{
  "model": "image classifier",
  "image_size": 64,
  "horizontal_flip": false,
  "targets": ["total"],
  "num_classes": 18,
  "arch": "caformer",
  "head_dim": 64,
  "inner_norm": false,
  "conv_stem": false,
  "init": "torch_default",
  "learning_rate": 0.0054,
  "magnitude_pruning": 0.5,
  "batch_size": 128,
  "epochs": 128.2
}
Rows from block 7 of a small image classifier, named by matrix and row number. Rows with one number belong to one neuron. Each number is 500 + 50 x the weight over its row's rms, rounded and kept within 0 to 999. All counts start at 0. Numbers have three digits each. After the name is the row's rms in percent of the matrix's.
Before each neuron's rows are labels from the 100 images, of 14976, where the neuron reaches its highest value: "top examples" is what is common among them. Only what is clearly more common there than usual is listed. The data: rendered dice on a table. In brackets: how many of the 100.
# fc1: MLP up (model.blocks.7.mlp.fc1.weight, 768x128), inputs 0-127
# fc2: MLP down (model.blocks.7.mlp.fc2.weight, 128x768, transposed), outputs 0-127

top examples: dice: three (87); three on top (67)
fc1.450 069:402638500500468500500500575487500500500500565500500500500566500472500500564348500444532500500448558595500564500500500500500500382500500500500500500589500500410420597500500500438500410500500500509527500500500500500500462530378567538500500500500500441500500604415500500500500459500500549472602361562500500500500500500500433500564582401500500500500615500500500500500500624606500626500546
fc2.450 087:575365500500555500500500500500423500514500385500439533500391425500500515500616500500425432469500500407633465500500500500500561575500500520456500500444500452546578448500500549523500536500500513521500500500500500581500500500633500459526500374500382500500525425634464500500561500500492435500500533500550508500500402500500500557353451591500526500500411500414518538544500411500500500500500

top examples: three on top (93); dice: three (68)
fc1.382 059:407500380500500416403500471500564541500500500500474445500442500418432396550556552572500438360604500500500500453475500500500497500500500637565436549500500500500500500500500500500539500516580648500500500500500437485406429500617486500511546500392461500452500478464500500525532468462543450500466500500546500500500500500466365500500500511500595500500500591500500554500632562546500589500500
fc2.382 062:466500564541500500500550500497500475455500500447500500500583500500500609536564500364467344581406437500500500559453500572577446544528435413500500500500500431500423414500500500441500387418500424500431452500469530500500587557410485416500500500597422473500500500549500545500447500522500415500500567500500441378500536450390477500500500478418393500578500500426500500500500500500500500527500

top examples: dice: three (88); six on top (82)
fc1.503 141:500472588500501477500500448490498481559587440430429581500565500540584464499500476635500500545500500613454395352500500621500500500500500457500500443432422500500481500500425500611586496500375500421500464520549558504500500500605500500560500500500431560464500548576427500500500473488500489523500500536379532500500567367479489563422500500455558500537511500481439495500500451547500500443479
fc2.503 142:500507500427396500500470506500500411500503500500555475481500544500500551442527581500500611657561457414500522661500521538500531533374419581547500500490541500534500500451569500500486500554500471518521532385500363500499515529442500500526500500598526453558588500484500500540462500500500577500500438500556438532500500631585535464557500500548479500500558500533531443591500587449500453494439

top examples: three on top (100)
fc1.188 126:565513520500500396547500602500458500413438500477500563562500500500509439500500500549500500477473500500597420500453500395616547533390500500500431503637449500465494465464335556425500500438421514368470500553529379566492561430540497552500562500500500500463470500400500567500572500500500456459500500500500489500500500437442417500530500500500537483481511482398500500500445417415486500500500
fc2.188 102:500425468526522524500559500458479535567500500500575448392500534481426500500500500532521402596500490540374500500500473622517500549500391505500500500599500563491443500500451500500500515500421500585500357447500500541500500560539463557579500500594500627500415500529514483420500523500424500464500569439500500490559500469500479500418500527500586484500500341520584500500550500612556562500500

top examples: dice: one (80); total: 3 (41)
fc1.227 056:440622500435500566500500500564489500500500403393500500500581500500500469580500618500500500500500500500500500500500451529500500454500607469500559621500500666500500269500500500500573500500346500500500500500500427500500500500500542500500500500500500537500629500600500500500500421500461500418500500500500500500500500500561404500500493528500580500500585500500500500589500451500560500437500
fc2.227 075:500500500592500504500500543500537422500500500558653321500500500500500452432500500500500500500500500473500500500476500500500500500500500619500500502500498332500500624500500500500442500457500634500348500500550588500388541500500500577500500500500460500562446500500500500552588564500500500500664564570500500500500500500500517500500500476500500369500498500576500500500500521500500415602500

top examples: two on top (100)
fc1.258 112:553474450516427500497500472500588366479500500495405500441500500500456500385500500500397493542500500500500500500513500500517555436550500500576532579482405467444632500461526406533500446500465413500500500500500602544500500500519384602500407520417538538442500500500441500517382645500500484500434435619500500500500480515554553500557550430500594500500500500500553500458581500434500497500459
fc2.258 130:442539628500570500500453523557368620581500509500500500508586467607500500500500500501426500585403500500555465537500494460387534481500512435469476455470500500500500500500500500503500500500500500500500500500500500540529500505607500410448530500500500390583500500429583574424596500464500408465500421568531584500591500485453500548459422414406384500500409517500500500578500537512500443500518

top examples: dice: three (82)
fc1.741 046:418500500500500500560500500647500500500500556500500556500583500500500583500399501582500500450500500500500500500452538500582611500500405500575500500500500592445556500500500500500500500500500500543497564500500500500500500492500500573500500500500403481520500500466469500620362500580384462500637378407500602546500500500342500461452500500372500500500500500535500500500500500421500500500604
fc2.741 047:500508500450418622500500406492500500500582441415609518500500500508500361500564500500500522537500500500552566500541500588500500500520500516500500500500500500500500500500412559641500500421500500558500440500431500500363500500500388500564500500500560500500443500554611500500606500491559513482500606500419500500500500500500500500564609500500550381438555591500340500500500500500500500532500

top examples: dice: one (62); total: 1 (30)
fc1.49 081:500500516572500500500440500500500500500593500471500458374582438500458426500500500525534602500500500571531544500535423630594500500500449560566431500589429589554500391500500415451500443500500500566550500500606406482500500444500586518500500500411411500500500616520500481533500403500500500500500500500456539587511562500500427441500612500417538500583500530500500500500426403531500543500520
fc2.49 089:452571500469500572500500500500491472500410500569602624500453600546492509449500500572500565552500500500500437500415539500496560500500381460500595500403577378500500495500500500614500500531355500559469500500500500500468500502500415497443500500569500500500500494500553500600500604500551500500500539373447500500513544500500607500500404500547500404413500500521452475463500531402581500501500

top examples: five on top (98); dice: three (63)
fc1.147 061:559570648368500500500500540500500516549500398500471621500500500500500500439500719500500500554500575500500500500555500485500500497564539500464500500500440500500500413437483500500527500528500579477627500445434523509500549500500500500461573444500500471416538500500500457482593552500500453588548553500375500377561500500451500500500547500406425500500500457429500491500508593500562500486500
fc2.147 074:435500407579568482500470500435449500500529603515339500500500500377500471500500500500457404396500500563500441534457500500500500500500488525551440500397523500430500524557479500500398572555500416500418500500500500500500500511500500500563587500500441410500500517529500487500421538630573482500500500582500500544500500639500500500371500500500571500447408500500569500417500500500602431500500

top examples: one on top (100)
fc1.85 073:583424463634500500500449500500464500500500428500500500500616500500500500470500391500500500500500556575582588500500500457500568500500579572578500459500418500546500386635500557500500434574562628430500506500554500505548513545613500448434504500580500409500500452500500369500500500500500500500500500637500412500500496500371500500548500500500500500500492500565419500500452496500487571500482
fc2.85 073:500554500500500590552500500500592524500500500547500500500500500500500500500500500398500500419500500500591505500500491500500500412483487500500500572500633500500500500500500531394500500500526500473500500500500500518409476500302500454500627398500413500500473387500480548500500476500500623615500500500500500583500452597500500500500500402484435500471557411500500578492689500500500587536500

top examples: dice: one (62); total: 6 (36)
fc1.457 129:406500465423585458461471525500516522460509437378500500500646403410480546500494500455462500476546553479570553500500463500500500500508439515511482440569500560500546454500638561500500500500500408500500502563612412451471483500500500500387398468577552585602452526500500500500500500448500500500500571500432500391500500518500500500521500548529500515500500612553486500435417497547642500500500
fc2.457 127:392530536452500500500500500500462500550500500540627460500436546549536459542500500500588500500558426582500500500500500537531500441413376423500442534404571500580518500500442417464458579500500519500429440500500642503445522523500516500531647500468460435532500515500500458500425500639381500500524377500500500521500490500500500500500500569590523500627463500500500436500537437500483500450500

top examples: four on top (99); dice: three (71)
fc1.629 036:500500500411500500500500500500540500500500557470463500500500451556471500602500518500500500500500543409500500500516556500500500500500500527625399446500500426500500584437500321569500643575422352500500500633500464500453500500500566500500500562476500500605404500463500567500500392500465500500434413500500500500500500610429551421500605434500500582500500500549500500523500500500500577500500
fc2.629 035:500500500538524544453560500500414500500500500500603588500500548500601500532500465500500573500500500500500500500500500500482441412500500500345541647500500555464500500500500587500500455572500483500500500359447502425571500500500500500399429423543534549500532500500522440500450587500500500500500478483428403500403500500451492500466559462500500500597629648435500545384500500419500500500442

top examples: four on top (97); total: 4 (30)
fc1.547 050:579414500500500500500500500500500500500426500469548500458560500500473500500500560500449500500530500394500500500568500417500500603500500500619500500500500376470500500500500500609500500500535500622500500500462500596500500500462500500370581500392500500500450500398585399500500500548576468500500500500500500541500539500609451500590543500500500556500500500563560658448500500568541388354500
fc2.547 062:500631500398500557500500500580500500500534500488500500484458500500500500500472442448500516586431500615500500529382528613470500373557575500500490500462416648543500610486500379500558500500500461500453583539500428445523510500500542500500500500553546414500500596602500500550564500427500529500582500484485500500466500500442581527500500500500500581562443556435452500500472500500500545593592

top examples: three on top (98)
fc1.6 050:500547500529500500500500500543689500460500574528500500500500547500500500478500555500500401500500500560500500500581563504483459443523480546500500500500410500589500500425500500500500626560418492409500500430527500500421500422500500412579500500500500500500614500500622500531500413500559500580500472500435500500500574500500400479415500578500500378397500377500500642500500500500500477500440
fc2.6 049:474452500397420500497551500500371438437585393500500456500500454500500500500500340500500525565500500531364500500500486500500500500504500476566524460541500500419549500571500500500500401542500500500500500500430457500622500500500500472500440550500500500500375500520410571367500489500391500500500500500500478500500500500500500535595500500500500500572422709518500500500441417500500500500454

top examples: dice: three (60)
fc1.656 076:470443578500500425500500500562500500500607426500422555550539598623559500500402500500404500329503500529555460500500500545500585406500464454500598500448500458525500500500500488500500574549500422500500500434500563579625500500549500500500500411500481500613397500500453500500500451500500500500475581568436500561556516500500542500566500500426500383500500500500500500500561607576500500500500
fc2.656 082:500688433531500594581500500500500500421524500477540474423500500500500439500500500500500578683500500500470500472500500500421500609500425529549488500500500500500500500500451500500500500500500541500606500500500500500500604500500500578415521580500509500500607500438517585602500544500500478412552387500638500500370500500542500448500500567620500500499525476500500500474500500500578511500437

top examples: five on top (100); dice: three (60)
fc1.405 143:500500468500404500500467383533500500514500545459430500500500389522500500363500577500530500454436543548439500500500553514500500431553563597500492437412500475440459500500500500500622500444500500536527500438500539500500500500541627416460441453500500500410370591433551452500429500500500525500500677500500500500476420611421500500500500580500500500428500453500495409500500500521500500500423
fc2.405 128:518469500593500540560500392500440500551531500383500500500500500500500483479403500537578500454533500500582464500500500556500495562500500396500502500429589500500500525643571500522416500500500471500500500419574635359452500527500465429588500500543500500387482556500500500494466449500598500500430500628497457500500500500500478556507525500500448500500461415446500500500500438590592543432398

top examples: three on top (100); total: 3 (29)
fc1.469 111:505469500500500500500562500500457511598500500500500420500500500500587500348500459500500500500368418500500500627586509500500500500485500500500422500593566378663527560376409475577500500500539500459500500500500507574510500483483500500475500543500500401444500625580552500500500500484500435500500500500469577452442500500500659519548483500479499560500500500500472551549500500566500388500500
fc2.469 100:500500457500609500500500500500572389506500618458500620500417610500520445500500500581467500500500450472442501403500500500500519500500543500500591550500500500485500500500500541486529500500438500423414500500500471613500500420500500500431500500519500464500488474376500566500395500500578500500383522500571500547533500517500339421500433500541523353472500500500500457500592568397500539490563

top examples: four on top (100)
fc1.765 116:500500500500555565546478550500499500593500487540457485420528500613500500500500549500500462447506438433444500500463500500570452500500564588423591500497503418427439533434500605400646580455500500500500642546500361477500500500553500513500500432500408500500500490500557417445577515500492500495445489500500500500407500500500621410574560522532516573500500500558500500500500500417527500500395
fc2.765 105:500580509500500585500567494545500498500471500500495500515500500500539500500540400500500360537500514500500500500565595500429500500500500500554500500667516624500521460500526378500556555540500515406500411500500577425500500424499500500447483402431586500500500511471546500500434564419500500500547500443510500500473422606500500369433521500500561409427500500500434438500538538500500500635564

top examples: one on top (100); dice: three (69)
fc1.88 035:431576500500570500500469452500559500500500500500500596500615500500371383500500500478500500500421627464541576500371500500500442500500500500597500591500500500431500500500500630500500500500620500424500500497374395435500618500500500500475563560446517500500580442500500500500500500486639500500523500565536500500500500500500528564500500500500500632500500500500548585500500500500438500469424
fc2.88 047:500500464554481500500500500500500500584500403458500414439500500540691500510557428481532500607500475500500462406558453500500500553595500500500537453500390464464500500592574500566500414571430421500517556500569570583500429500457500419500500584500500500500393453500500578500500500536500594417500500500413444500500500500520450479500500500500455500500383500500480500519396500500579500617479

top examples: four on top (100)
fc1.533 112:514500472500561547500544581500444500500567500457500450481500495438500485500597500453570500633526403500542547419556582500555531545500586500522500511500391505565500449520500410442547500500485500458454500453498500434440406423500500461579500500500500525556500500531500554384457500574500500500466466542410610500468408585500500452500500331655583500535543476500500500549500500548500500508500
fc2.533 116:476533500500500461500399500383500504391539505500596396420550510500423500500543500444500372500500553430531500500500500548500500500500500500429555454500604400456500554500564516509585500462509540500428500522398411500500500500500500500500500500546474500500624590500604532500454408411402463500500436570586500500535491500620500500500500500408415500479495454500500500431437500546583518500535

top examples: dice: one (87); five on top (77); total: 5 (68)
fc1.608 084:500527500436611392500500461500500424469512496500500570557500500500423500500544500500541571500500458467558540438500500500719474369500431500500493695460500500395500500500500500549500535500500500500500518500500415367433548500500500426532500500494500500500500543515500500500500492378521539500501531500476500500540474500429625500500500500399544402441565512500520551500456500500561554500500
fc2.608 118:500500500567500500363485500561500531500503500500634329500500500573500500500444537595419523500500577500500501523542500437500500500500500435500504430532500500568437500500500500472580410495507373570416500500500546500630452458561481565542500500436500500500506500436500489560332569567514521500415534500550500500500500541447359500455500532500502566500417500544500500500500584500500452500500

top examples: six on top (96)
fc1.633 086:500500414500449536489574631500588500500500500500568543500593413414544529585596500500483636551500500500500528602558593500500523500518404500529507500529500485410507548500500500500500575500500500500500500589500500443500500371582500500409443500512464407500500500431444500482544500500607500641500527500500500589500620500454489500500542500610443500500479500400500500437500500495500500535500
fc2.633 101:517465617500500488535500433538500471566427531500500500545500538500426500500388460449619500500554500462500425381511500500500555500575534401500507419357500500456428500497500500547500500572500500500423569542500500587500500500400545500525565482500500500500457500514500500476500405544422500410500500568500500500590500500443500500500534624460510618500477500451398447558563562528500403412543

top examples: six on top (89); dice: three (80)
fc1.70 085:391500500500500500500605500566543500500528500565566500500500415619500500500509500500397500500521500662500500500500500423500500571500386634553593453471500442439500450408500524380433500500570451500500500500500500580388500458509500459500501500500480484500500500500500582552444552586478500500500500499433500500533584500419500406620562500551500534500500570622500500500500430500500500500500
fc2.70 099:500500529423500520500415392500500433500612469344500500431500560463500500445500642500500390476500500421500600500500437500566540500500537500500500605500408577500587534411558500629617500500506540492500466489500456445502509500500566500500500500503500500500459420534598500500500500500500500475500500559500500500456568500500474560500500628468500415500508393500397500500500464500443500500572

top examples: dice: three (87); one on top (64)
fc1.331 099:605500500510448585500500438500567500500609500451427554477500453500442500446500495554509597567549465646595454462572500547424500500500439435580395548601500500544500398500490500470500500517516469500414500494500474500500500427500500500500500500428471500500578381511475526522541490457500500500500500412407540500500500434500500571500515500476489500500500576469500500591631500418435594408565
fc2.331 093:502558459424535389500500581500500500500465500568434483500654500500500500556567500419436500500430500500476500567500571641598541500500566574514494366500459528558500500483500500500556500403500537500500611500500563500500491527456472500500445459587500500500452500500424431394500500554500500470585500447543500500500500534463380393500500500500500500437500423441394452500413534431500500539500

top examples: six on top (99)
fc1.505 049:403446500391580466500517500436390535485500500478412500500500500500500500475500500535431500584588609500399500500487500666429500500500500500500458582500500433595500440376500433500394500500500500500500500500500500500431500442525500557500500551538457500355471454500586500500530500500500453547500500464572560342500500564500500500390548430500500500485500500560500500500500405542542500500500
fc2.505 063:500500500500357500583500500561500350532510500613500500500500500367585529500511500428500478427427500478638500473500464428500461500552463500500529500500500572500500500460500493440500500500500461500585531500500601456586500609377569500536479500451451500484500523500464500547411500598500423468538500436500481525551430500576500500500500538595463569500456500500414500500486500440500599427428

top examples: four on top (100)
fc1.515 125:500500563574565551617500513500565380500500537586500420330545545500616500500572500429500500590506433500447523500500500500528500513500495522513515500500468471459560466500449475460500500525447500560500588557500519422500456500410500548518500530500422500500537500500588610500420471635489500500500500582450551500441423500500521409500500500639558471500500463443500564463485500500525596435500
fc2.515 100:500500500500500561500342500420435650500404509500500500500500564534425500575500425500500500500500500443500500554616421423500500500500531390500500568560464650582517500500500500500555500500500500557500500500444492442436549402554500482500502529500500483500474596413500500500523500500500557471500413500561500500500452440500500403500500569500430598416500500577467424500500500585570500597500

top examples: five on top (100)
fc1.141 115:500500500433500500553445461500652504502500674453444567530500500500451500381582677500529500500522516563501500634500581605554500552562628500500531500500531500500452557553541450500500500451500500500575500500500500500427500500544500500409390469500500500511460474500500500500464500444476500500432577500500500500462504604440500482500518511569576500408500422500500500500500500500500500417429
fc2.141 103:552500500481405501538539463500500538500551500500500500500500542543461443500453553538524500500561500500500500500538500500468500500500500450500500401451547500500457536500500516500468522566500500388528582545500614500436525500610389458500500472643491474409537577648500500448516468531584516469500500571500500500517359500387551585456446533414500500500500500469500410580500500500533630594400

top examples: six on top (100)
fc1.123 108:500479500350500500500535572477552489404581596500500443500500441500561451467537500443500403500605584509500500500480517500539482453595562500456500524500416560572532500500500428553549500547464470500500500527500442500597462500394545500577527342436500500500500651491500500554500500500500449532500466500500465500500447500500393500572520611500462500556428500412542500500500500600500416485500
fc2.123 102:500585519608537424485492450500500382661462434500451565500564500343434500500426500500500589441500466500521500500505500484500595494466500500500546463491500379500416491500605537500502500500570452500531500427500577500410500467500500459500500442552500500500487416500500500500500500423468500500603500564614406500454500474465500500553500500500429462451571504500500507483410513431500500500367

top examples: one on top (78); dice: three (74)
fc1.256 085:500500578500527498500450378437500500462500525500500500460372500574436500500500480599500543589565500612573500479500413500595500500500465591601500500393382542500500473435399564500500500500500500500500546500397517500500500484500500500500639500555500500500500500357564531500507500500500533436527469461391500487497573500500500474602547500500500500500500522500460542500531392588534500500607
fc2.256 083:451462500421423500525500500627500483500642465500500516442500523500500500386500573500607500500531500370500556500500427500569500572500529500500500534628500593500500541500558500583633500500481500500557441437500500500500500466621588500500346567500500500569500500500500476493500568564500454573538571391501500500500559500471551500460588500500561500478500500470450500500500500536500500428425

top examples: six on top (100)
fc1.388 054:500500465500500385500500500527500500534598566500500617500540500588500500500500558472500500500633500556422500500402449500398500500480503540447606487500500521559511472500461500500500500500525533413500500500500456500387500470452544500409500500500404422405500500478500441579573500500500458500500530456593600500609500500455500500389556500500500469500500565500609472430500391634563500562500
fc2.388 052:587500413500438500463500500500446500408507500624446500461535549500500621500500500500530500425500461477500500500547534500598500500500445500599439419500437500500447500523620487555500567590500437562500388569583551551557570617500500525568500500500448500500500500454500561500445500484418525516500417549557436500406500500435500500560500500500500597500500428454500541461500500393373500500560

top examples: two on top (98); total: 2 (27)
fc1.750 078:562500500500500536500500590535538441500548500439500475500452433566589500500500469500500500500500611500599686500568500433423500500500500500366416500548455500500584500500486500500499528500500500540500500500500500518500500405500500576576381500557500428500500500500476500425500500500500537495500428500439543531476500500444500449500547444436500378500543500394500579500602500360500623427500
fc2.750 073:500617500500500500500562500428597530562390500447514500500500500433408599500403500500500494415500500409398500480500500500500500564500500500500678500402500500464500579449440500500500500525560380378500404386500500543500500500453428500500500484500467444604417558500569500500565500469566567500500500512500500500500500500500500569500500399420500578490480500500449500500500540500500526590500

top examples: one on top (80)
fc1.329 089:500469500500546500500500500432500410574500500455500500500552530491345500414500416402500531500500500500500542500500459500500496487590500555449579416500578426433500355437500500608522500500580500445594583500500500500500500417464500500500500500500500407500432435500599500500467500372597455469554500500595440500500560626489500446453500470500500500500500435500500592500399474498426500500500
fc2.329 099:575618500473437430535500500642585500463500417500500500615484426497541500539437500607500500500500458500541428500506562588533604558464500527500500500548393500500555507533497500472500500500500533500500500620500500500500532532500500611500500431406505589500594563500500584566500500583382537500500475466500562500578500500500466500436500538521500500557534473500500500497537500573361500474608

top examples: four on top (100); dice: three (70)
fc1.621 092:479596500500555576327564500532439500500502395500500500534599385563458500500504599500429452528500500500500468546500491500500551547500605412393500500443500489401500500500526598440410487500464555500500500559497500607500416455500500500425500500500500500500500404531500448500568500500413500589527500476556432462441509500441500500441554516425565569500450510474500500500541500571500500500619
fc2.621 083:500500500500586420556500500389573471500414464500500500398500500396500561485500500500538482500500500500563580569541491555500447500500500561500500500513500500590546458594500476500649448500500528500344603500500621420500442500500500561522443500480456500500400500500466428500500500500500500474528500520387638530500618500500500500452434500500500500534500500500563506500418500428583500461403

top examples: six on top (80)
fc1.407 072:567500500500500500500500490531500416553596500500500429500601500445620470500536369500585500484500500500500456584424500500500500424587499589500438500500437500584558500541500500566610569366539554554474500500544500447571500397560486500500562500500500475474546500500500466563500473569500500597500364500500500500454500500556532500446363401500500500522500391435594500500500500500500500500500
fc2.407 074:449437448444395464500560500458500368425424500500469543500500559629500612555500441619421500500540398500474500578479500500500500585518500513500500500500500440500458518437500500500442467553500430500437500500427377585500500500421500500500500500500500566562500556500539537524437593444396452500500553500500500420593442500415492522541500492374500500433500616500500500500551493508500500523500

top examples: five on top (100); dice: three (62)
fc1.163 060:448418500500500500560455460500559573586500500375500500500541500500482528500500500616627495500500442590500500595557394551400500568500524563528500500466547602500553523500630452500500500500500500500500598451528573466548500418434500423500440594500539500425521565455500537612500581500500500598467500450500500500428500500406435444500500453500500500451500500382500500500544500500459500446500
fc2.163 061:500613500500500500500411500500423500443479500560425500500500500522403462500500554418500541500500543428461401460500541500568416475432559500500500404450500431500500500635500500435542500442500500500500426551500456558500500500500599632500500500397500500538401500569397500500500492500545373500500449500552432500500470500500500603498500506500443500500500500592500429500415436565423587500414

top examples: dice: three (89); two on top (83)
fc1.277 034:500500500500500500500459500500301500500500500500500500500500539500535500500500436500500500500500408500445500357439500500500500372500374500500500500500500500404500627500419500500500500500500500350500500658500500500500500500528513492524500500500500500500500500500541564500500500500500500414500500402391462519475615500500570500500434387500500500516458500500602500431431500570500572500637
fc2.277 048:419532500552500500500500500569500408568500500500474500500500370553500500602444500406500500500578586500500419500618552500500424575554500500500500376513545500500578424500632500424611453464500470600500500456500500528500500500352500500500601500374500427517500573500437500500457500500500500619500500556500500563500405500500500450522500533500529500500564472502500537546498500500458500425500

top examples: six on top (100)
fc1.638 138:500500500542500500629516429500500453601618500500467541605500500367481500481500500521399500427529554442564443429437373493500500469455507538541601483500403474500500500500500504442457500540559500500479448534425422500559431536424500500500372492500504510479430500559542500500500442596500532389453500463481524503471480555500537551562575455534538500431558473461511473578448500569432500567500
fc2.638 121:377416471500536500500425500500408583500501519600459500540408500500477500598500500500660540570416529511407500500429438500422507500500500533410500500562500500532525500500518498500488500512500500500423500500500513445500500500602566594500500579500500506526500432408500476476500464500489534588500500500498437500500500500500389500369352518500500431500461612567436543455452437500500500537438

top examples: one on top (100); total: 1 (32)
fc1.590 158:500548550554500547604500500500550500500500500412438558571500500522500500499544449470563500571434500500537500494500423500576500448615500500500500530500531414578549404500525541500541402522594600500500467500548446500446473500399500500500500500500500352568544389547500520500500577477543553500501576491539500501469371500492500473497431466500380564489565511500613500500606484500610556500500
fc2.590 154:500432516551500535530477462555475549477559432473734500456461500520530406462440446469534524432445500500500429500446500500500548500422451493500466500500416500617385519588582500500500500553500538500554500564500583500500552500500534475500500519612563593583425500514532382512500471563560509500500426500500464500493441441489539539469541553477500447500500495569433544500404500532576492500500

top examples: one on top (100); dice: three (69)
fc1.27 094:548500385480500622500534424417538500540500500463526503500597500571500541446500500560444415500445500500572595500500550500500500500500464500500393500366500435500500545565500598414465500500406500500420500500500500477535500500500500461594500500500500422438500500500500500484500455552555500500500578465500579500500500500574634532500500500353500563500469500500603500500500480570500656578548
fc2.27 098:473500565500472419500524500500500593542536500358500500500500550500500495454553500500500620500511500500500500500500524394534566500453500606504507500500532562500500478529603511500472500500574500535571606587500505578500483500500599529500500435512556563500500465501500540539473500523500500500500500326500500500440466580500398500500626500613449500570574500572500500537500415447500348420501

top examples: three on top (99); dice: three (79)
fc1.66 065:467493500500500500610522500500500449500500500581500701656500500500579500440451459518540500500500371500500500500500500581484500500539500500500498606500425500500500500500591500500500500453524454500500565500500500443413500500513500500623441500500500500549407500483500500500429500437546500500500465572500581500482500380500440439537500500500500500574500500459605500358411500500441638500500
fc2.66 082:588500579500398416500500500537500500500500538399500500500500500583593500500582590411500580456500500500400500500554614500500500551500479500500500469537417500500500569500515500500488500500500526500500406500405500488500527500513500500359500500558476495319589406580500505500500500668500441500500536500401500439500575571497500500500622558500500536500500450500444500500438500500500500500500

top examples: dice: one (64); two on top (61); total: 2 (38); total: 4 (25)
fc1.16 075:500500500500500500470500544514500561500500500443500500585500562500557500509545407500539486500661500562500500494500500500507384500500500477500500503500550500453500573500500500500474414500500528500500500500532422500500500588617500500392500500562313500500500460601500529500609422500500500500500500500600401492500365533500566500500500413593500500662500500502535477449500500416405565500500
fc2.16 095:454542507486597500500500504500513434500500400500500500428584500500500500500447500597500500500507554500500500500500517500536500479549549618500497587500402533413500401427587488500500500364428500574500579500458500580517500373500500500434500500454500388568635452421500500500504608500500500530454534500500559444448629500409500500500500476500501431399500500500500500500500422565416500500542

top examples: three on top (100)
fc1.14 108:500500442527500439441423528500500500500500500345500500438508500500517561464597440484436388500530500560500500575417505470570500500567500621540500500563554546500500378391466528469421466457449406454481515500500537542500539500500449523500500556409500451591489500500474500426530464468500418500500520506387553543500500395400500445543440500500500535383500500486574515514416423500444500457511
fc2.14 086:539500500500500500500532648527452500603500523661485557577500411486451655548500500526500500585366490500500500489500500454500500500407537500558500526584500545500500456500500466436462500500553602500500384504500500500473500429540500553500547500436601500556500586417500421553500500562538500531500500500571500498513441500551500438500425500500500590563500500500421484448464463592576439500500

top examples: five on top (100); dice: three (70)
fc1.460 064:569500500500500582553500546500500435500500500500500537500439414421561500478547500500432500500500500620500500578432500500512500500500500500500546430500478500500417500443500500500543500500500500500605468572500592500500500530409441500373500601538500500576514500503500619500500593592465500543587566500390500500500500358500500500500391649498500530500500552555469455414594582422466500517500
fc2.460 070:500500424500500371435577500500500500500500637500448402562597500616450402500500500500500500599475601495405526560549500445500500500500470546500490473500500528500610500500500500500500474500498500500500554500500449511485500500500500562500425397523500490437500500500438372500502398427500494500410403583500500500500500648460500500473612442500500500500500419500524500605500500500500500396525

top examples: total: 6 (37)
fc1.659 143:429491500500586494549500500678445500500421500500500500592500500439558400436500590500543500500500481440500500498470357500500464523500500506500500500522548638500500440445530475580420500567460419500553500500559553517500500500554575564500481500534500566557500627424575553500500491500565489500490533500416411453548500500500557482476500595500500571500555500593500500500487500529633530423500
fc2.659 189:492491500500450500462404500500443433500472500500740483411500529583439575502500517500441597500485422454500419500500533546534417500500540500463455522437500500500500500589500478450540557472552486500453525500500531500500541539447392464509565568558500500558519572448500404540453500527489592469500500500500585535500500581507386500472419458500519450568500567500548470531504500604405439500489

top examples: five on top (100)
fc1.8 142:500500548486586505553500540500500500591513500393500500547486500542554500404500459500458525506500437537553500550519434576500500500500460442500423476500512500584570554500500471512543425500586616427500555500545390500500524379451500500683500446500541383426554559500500500464539500605580418476510359602500500516578530500486500569500500526500500487500481484500509500500461549487433500434500
fc2.8 142:500500500458504500392610447469532500448590500500421543438563546397500540500485500500500473500500444495436500458569500412524433500406500554500500500500500466408500500500626500500543500435452500500625500500428518556500449629500500500383500585536498500422476575500471583584584412394500553493500488363500483500500453475435437500537500500500500500500562500552500500566500500539500529500594